A small encoder-decoder audio transcriber, trained from scratch: log mel input, decoder norm layernorm.
Rows from block 2 of the audio encoder of a small encoder-decoder audio transcriber, named by matrix and row number. Each number is 200 + 20 x the weight over its row's rms, rounded and kept within 0 to 999. All counts start at 0.
After each channel's rows are labels from the 100 clips, of 14976, where the channel reaches its highest value: "strongest on" is what is common among them; "loudest" is the band of the loudest frequency at the time of the peak. Only what is clearly more common there than usual is listed. The data: phrases spoken by 400 fixed synthetic voices.
# c30: last pointwise conv (encoder.blocks.2.c3.0.weight, 320x320x1), inputs 107-213

c30.311,201,226,215,218,215,187,214,219,192,206,164,181,173,216,216,209,203,209,178,196,216,210,213,224,206,206,172,189,177,160,192,188,186,193,199,201,187,200,183,200,197,164,207,194,186,236,196,182,180,203,177,196,160,170,236,203,183,222,238,205,201,170,202,144,224,206,205,218,148,184,214,198,203,193,200,198,187,193,202,201,215,244,208,207,197,215,215,189,209,219,163,209,172,187,178,164,228,190,215,202,217,181,195,208,194,216,196
strongest on: child-like voice; /ʊ/
loudest: 500 to 1000 Hz

c30.47,194,225,202,195,204,205,171,175,213,162,173,205,206,199,201,206,213,214,222,216,171,166,206,204,190,165,213,212,203,193,247,198,161,199,170,219,206,188,177,196,195,186,214,210,176,241,240,216,218,195,178,205,225,185,164,190,197,210,191,200,179,194,165,196,183,202,152,189,185,217,187,175,164,179,175,189,195,208,182,181,211,190,227,178,177,209,196,221,223,187,221,227,221,226,222,202,205,178,165,195,232,216,212,200,184,206,194
strongest on: /ð/
loudest: 500 to 1000 Hz

c30.264,180,224,185,205,219,168,186,214,193,188,210,223,209,221,224,222,160,216,190,199,241,155,173,208,196,230,177,185,193,192,219,180,241,193,198,205,206,174,225,199,208,232,187,207,203,198,206,209,179,185,189,215,201,196,195,190,151,202,252,180,197,165,165,211,198,212,173,180,238,205,191,210,208,211,180,223,163,179,189,208,212,192,179,179,227,152,193,194,172,220,234,223,189,174,176,163,209,163,175,235,202,201,199,208,173,213,197
strongest on: reverberation; muffled (low-pass)
loudest: 2000 to 4000 Hz

c30.70,229,186,205,201,228,177,195,198,239,184,243,174,190,225,235,218,179,163,227,208,207,223,220,199,183,176,210,199,164,171,201,191,199,198,186,189,179,199,210,206,211,194,202,159,218,190,196,187,226,192,218,208,216,200,180,184,205,209,182,208,192,222,215,135,167,203,181,197,193,184,156,220,201,185,188,214,217,217,193,230,213,210,223,214,208,194,231,192,189,210,227,187,168,217,180,187,249,187,202,228,189,251,159,204,197,225,148
strongest on: reverberation
loudest: 500 to 1000 Hz

c30.133,222,205,212,204,186,190,175,180,176,209,188,177,192,207,221,163,193,207,201,200,254,205,187,199,186,220,228,215,212,161,206,201,218,183,184,194,218,180,180,235,198,190,179,247,196,188,166,232,216,207,182,173,207,186,137,251,192,225,201,188,178,201,221,197,195,191,209,209,197,185,231,168,191,171,175,169,179,160,221,218,185,193,171,213,186,230,157,193,175,201,219,187,198,165,188,230,192,206,190,183,226,198,215,195,183,189,215
strongest on: /w/; child-like voice
loudest: 250 to 500 Hz

c30.149,193,253,188,193,185,178,255,231,193,181,193,206,174,241,230,188,214,191,256,194,212,180,186,196,179,165,216,242,187,218,221,207,206,189,190,184,197,189,211,194,186,238,181,213,196,179,260,189,195,179,195,225,203,196,193,197,167,208,171,148,183,221,204,203,164,236,209,189,171,180,187,215,223,179,199,187,190,199,174,225,212,198,203,186,184,196,191,197,191,178,230,198,182,208,217,153,200,185,207,234,194,174,243,204,212,238,203
strongest on: reverberation; deep voice; /ʌ/
loudest: 500 to 1000 Hz

c30.203,193,203,200,181,199,230,221,165,195,203,180,188,171,214,194,212,203,222,210,240,176,217,192,206,179,203,210,199,231,218,207,231,225,195,194,199,214,206,167,211,190,206,224,160,196,173,218,171,208,202,173,203,186,207,194,193,235,178,228,153,192,197,203,222,163,199,170,247,220,161,226,215,226,209,204,176,188,214,189,235,186,201,192,178,203,195,205,204,198,162,204,203,260,228,231,190,177,205,200,190,171,239,186,203,218,197,158
strongest on: /ɝ/; /aʊ/; text has "flower"
loudest: 500 to 1000 Hz

c30.48,180,209,231,212,203,189,162,200,244,198,210,256,200,219,191,203,218,196,197,235,210,194,216,196,184,171,203,217,189,187,194,192,204,208,194,194,188,197,239,236,183,172,161,190,213,217,196,176,198,187,189,183,181,170,189,198,223,189,184,211,214,191,230,198,198,172,220,177,200,153,247,177,193,222,233,178,187,200,196,191,205,180,170,195,211,219,184,187,190,171,209,218,197,186,172,207,205,200,192,139,195,204,185,176,197,161,170
strongest on: /k/; reverberation
loudest: 2000 to 4000 Hz

c30.232,180,225,177,215,196,171,202,211,184,203,176,190,224,210,200,188,184,160,200,183,199,223,196,210,191,193,207,195,214,176,229,200,170,209,194,186,171,187,195,217,204,208,208,181,216,213,207,197,199,201,231,198,210,188,204,189,179,211,178,229,228,220,170,176,200,187,165,204,186,168,211,204,181,207,211,196,214,209,203,197,202,211,180,175,223,196,186,201,211,180,189,188,230,210,211,225,194,230,214,233,190,201,163,229,212,166,223
strongest on: child-like voice
loudest: 500 to 1000 Hz

c30.101,204,194,181,207,226,194,222,190,207,183,177,197,194,183,183,192,240,202,196,186,170,177,219,174,223,184,198,195,232,191,208,167,168,180,192,186,202,218,199,212,200,196,179,182,194,185,184,202,203,189,192,193,198,220,214,215,189,189,193,258,189,232,170,218,216,228,212,227,203,203,197,186,175,166,207,196,187,174,179,176,193,168,233,211,214,162,194,245,178,209,238,228,219,162,206,203,219,188,187,184,227,168,186,203,188,241,178
strongest on: /ɝ/; /aʊ/; /ð/; text has "flower"
loudest: 500 to 1000 Hz

c30.211,182,187,211,192,203,196,212,253,207,229,192,192,202,206,199,204,223,199,199,188,196,228,187,214,193,190,220,183,188,230,194,186,215,223,206,199,206,183,175,176,210,210,177,188,202,166,249,175,155,206,183,198,200,202,214,188,178,217,163,209,180,226,181,176,187,213,219,174,206,225,178,213,196,200,216,195,192,176,209,204,202,226,191,182,203,223,198,185,204,207,199,176,187,190,183,194,191,188,193,241,203,184,194,187,177,243,200
strongest on: child-like voice; /oʊ/
loudest: 500 to 1000 Hz

c30.172,200,218,220,210,182,167,194,167,180,225,198,188,188,177,201,212,198,191,164,213,206,208,209,193,183,213,219,205,233,172,204,211,211,184,207,225,198,187,166,191,222,200,220,192,213,196,241,221,194,172,177,211,206,201,217,174,186,200,167,234,183,186,243,162,153,211,202,209,203,217,200,205,173,219,178,225,208,169,227,200,163,193,203,233,142,233,182,197,208,208,235,187,203,208,197,206,214,206,200,160,230,187,193,179,235,221,235
strongest on: /w/
loudest: 250 to 500 Hz

c30.57,214,192,180,212,200,192,199,257,174,181,166,196,232,201,222,178,192,180,232,185,186,203,160,183,228,200,212,206,171,194,195,215,174,170,185,210,219,197,188,155,168,190,249,202,215,209,218,210,213,206,191,209,183,200,246,214,205,257,177,215,165,198,167,223,219,208,208,202,205,192,180,185,169,197,189,213,194,209,198,191,234,212,182,195,163,188,187,185,179,209,239,207,229,170,183,180,218,188,176,229,194,179,188,225,190,217,182
strongest on: /ɝ/; /aʊ/; text has "flower"
loudest: 500 to 1000 Hz

c30.278,186,191,189,227,224,194,175,225,212,214,213,196,189,184,206,227,218,196,194,210,219,213,167,210,194,189,185,232,219,180,216,224,175,199,202,171,223,187,174,182,199,185,177,200,209,176,197,175,225,197,192,225,166,204,187,180,201,188,187,198,215,191,194,197,196,171,228,206,187,192,153,172,189,218,220,229,209,193,165,220,189,241,193,174,210,201,209,229,217,240,195,219,189,175,203,211,212,209,220,180,177,213,229,194,210,177,193
strongest on: child-like voice; mains hum
loudest: 500 to 1000 Hz

c30.200,239,211,213,200,169,177,175,185,225,216,238,231,230,222,186,218,186,211,224,190,170,187,197,208,196,178,221,244,155,181,204,212,220,205,187,193,221,213,182,223,188,207,211,178,228,203,186,193,197,186,213,191,189,207,211,208,186,188,219,173,217,159,194,183,222,203,199,185,222,203,192,169,201,204,178,201,180,201,193,207,194,205,172,175,192,245,164,212,216,173,198,219,218,189,217,201,208,195,192,160,230,205,240,241,216,203,184
strongest on: reverberation; /g/; muffled (low-pass)
loudest: 500 to 1000 Hz

c30.62,163,205,238,211,172,183,206,183,221,229,219,190,205,209,214,191,202,214,179,201,220,195,217,245,166,187,218,208,237,201,189,188,223,201,185,184,210,217,176,199,202,198,195,170,181,199,203,177,211,214,210,192,172,217,210,179,210,183,192,187,134,220,224,142,211,209,200,176,196,211,215,160,202,188,199,202,267,195,187,183,173,186,169,212,196,215,198,202,159,173,218,211,216,186,157,174,193,214,204,189,190,233,175,169,192,180,195
strongest on: /ɝ/; reverberation
loudest: 500 to 1000 Hz

c30.192,200,151,230,223,230,198,194,192,204,194,162,217,224,214,197,214,211,219,202,206,225,181,212,211,214,241,199,197,206,192,176,224,195,245,191,188,225,173,185,214,203,208,213,214,182,217,215,170,172,204,174,217,215,204,189,169,220,187,178,248,185,192,189,198,187,206,195,179,203,242,213,181,180,219,206,204,197,212,200,198,204,178,204,192,206,214,219,198,213,226,202,225,195,181,173,195,202,205,237,209,177,196,222,181,208,231,151
strongest on: /k/; /u/; text has "school"; white noise
loudest: 2000 to 4000 Hz

c30.228,264,188,197,182,210,226,209,183,206,215,212,218,213,181,195,175,214,173,180,185,223,188,161,204,183,223,198,180,205,189,186,193,191,227,218,229,179,196,204,232,198,211,210,230,177,190,179,225,185,175,180,195,187,203,195,200,206,173,195,214,220,206,244,190,201,188,167,180,168,166,212,202,165,183,174,200,165,186,195,178,186,197,214,188,215,204,193,219,213,210,198,214,193,221,213,200,189,206,167,195,184,228,180,219,215,208,239
strongest on: child-like voice
loudest: 500 to 1000 Hz

c30.245,199,176,201,220,202,204,209,238,197,191,185,189,215,218,204,194,194,167,198,191,206,191,192,187,180,196,207,192,187,168,180,221,207,194,211,196,192,186,237,191,174,196,204,210,207,202,208,191,211,216,206,173,212,193,195,240,203,177,159,180,166,202,203,218,185,235,211,169,213,176,201,181,171,201,183,194,207,195,201,223,213,172,195,222,196,183,187,208,192,190,205,197,198,200,195,193,180,206,224,230,197,174,250,198,209,197,184
strongest on: reverberation
loudest: 500 to 1000 Hz

c30.76,207,196,183,183,178,213,205,226,210,188,205,214,233,203,222,218,197,166,212,211,222,231,224,205,158,186,205,203,176,211,170,208,194,199,202,166,186,245,159,175,217,221,196,216,209,204,205,202,219,186,236,179,209,178,186,203,184,194,222,201,228,210,175,244,175,228,201,181,203,213,190,201,194,171,228,192,176,166,184,212,163,200,201,204,194,202,175,216,188,186,201,186,207,198,183,200,181,183,182,199,191,169,194,192,202,205,208
strongest on: /ð/; /æ/
loudest: 500 to 1000 Hz

c30.146,220,246,164,205,182,176,189,228,193,184,190,202,165,186,222,186,168,209,208,163,200,156,173,219,226,195,191,219,212,211,208,212,202,198,164,207,181,237,192,190,208,185,237,201,186,198,186,224,142,182,181,184,183,175,177,192,211,233,217,243,219,219,200,210,187,192,218,213,178,202,164,193,190,190,200,224,193,193,186,193,173,179,201,176,216,183,193,212,196,189,225,222,215,220,245,204,210,181,189,177,204,168,208,188,190,196,203
strongest on: reverberation; /æ/
loudest: 500 to 1000 Hz

c30.24,182,200,195,239,170,190,209,188,165,215,233,204,217,201,209,200,171,178,197,200,227,198,213,199,237,177,190,212,218,218,205,193,181,206,209,195,210,167,180,151,204,186,194,199,180,228,217,176,234,237,187,235,205,191,228,179,154,163,197,174,175,184,201,208,179,188,184,234,202,209,248,164,175,161,184,210,186,219,201,202,206,221,206,206,216,193,202,187,205,204,193,199,242,189,174,206,213,233,181,199,185,224,232,226,191,228,187
strongest on: reverberation; white noise
loudest: 500 to 1000 Hz

c30.134,190,178,188,198,216,200,159,179,174,204,198,201,211,180,187,164,217,165,173,220,194,172,217,182,189,166,174,194,169,207,184,199,180,185,177,177,216,199,214,184,221,185,174,182,158,215,233,178,174,184,203,215,209,228,221,220,198,201,188,200,190,217,172,210,201,211,161,178,213,182,188,217,173,186,186,174,197,212,209,204,184,177,192,215,199,190,171,214,168,203,213,196,202,202,206,205,189,196,199,178,188,196,178,197,163,183,186
strongest on: child-like voice; clipping
loudest: 250 to 500 Hz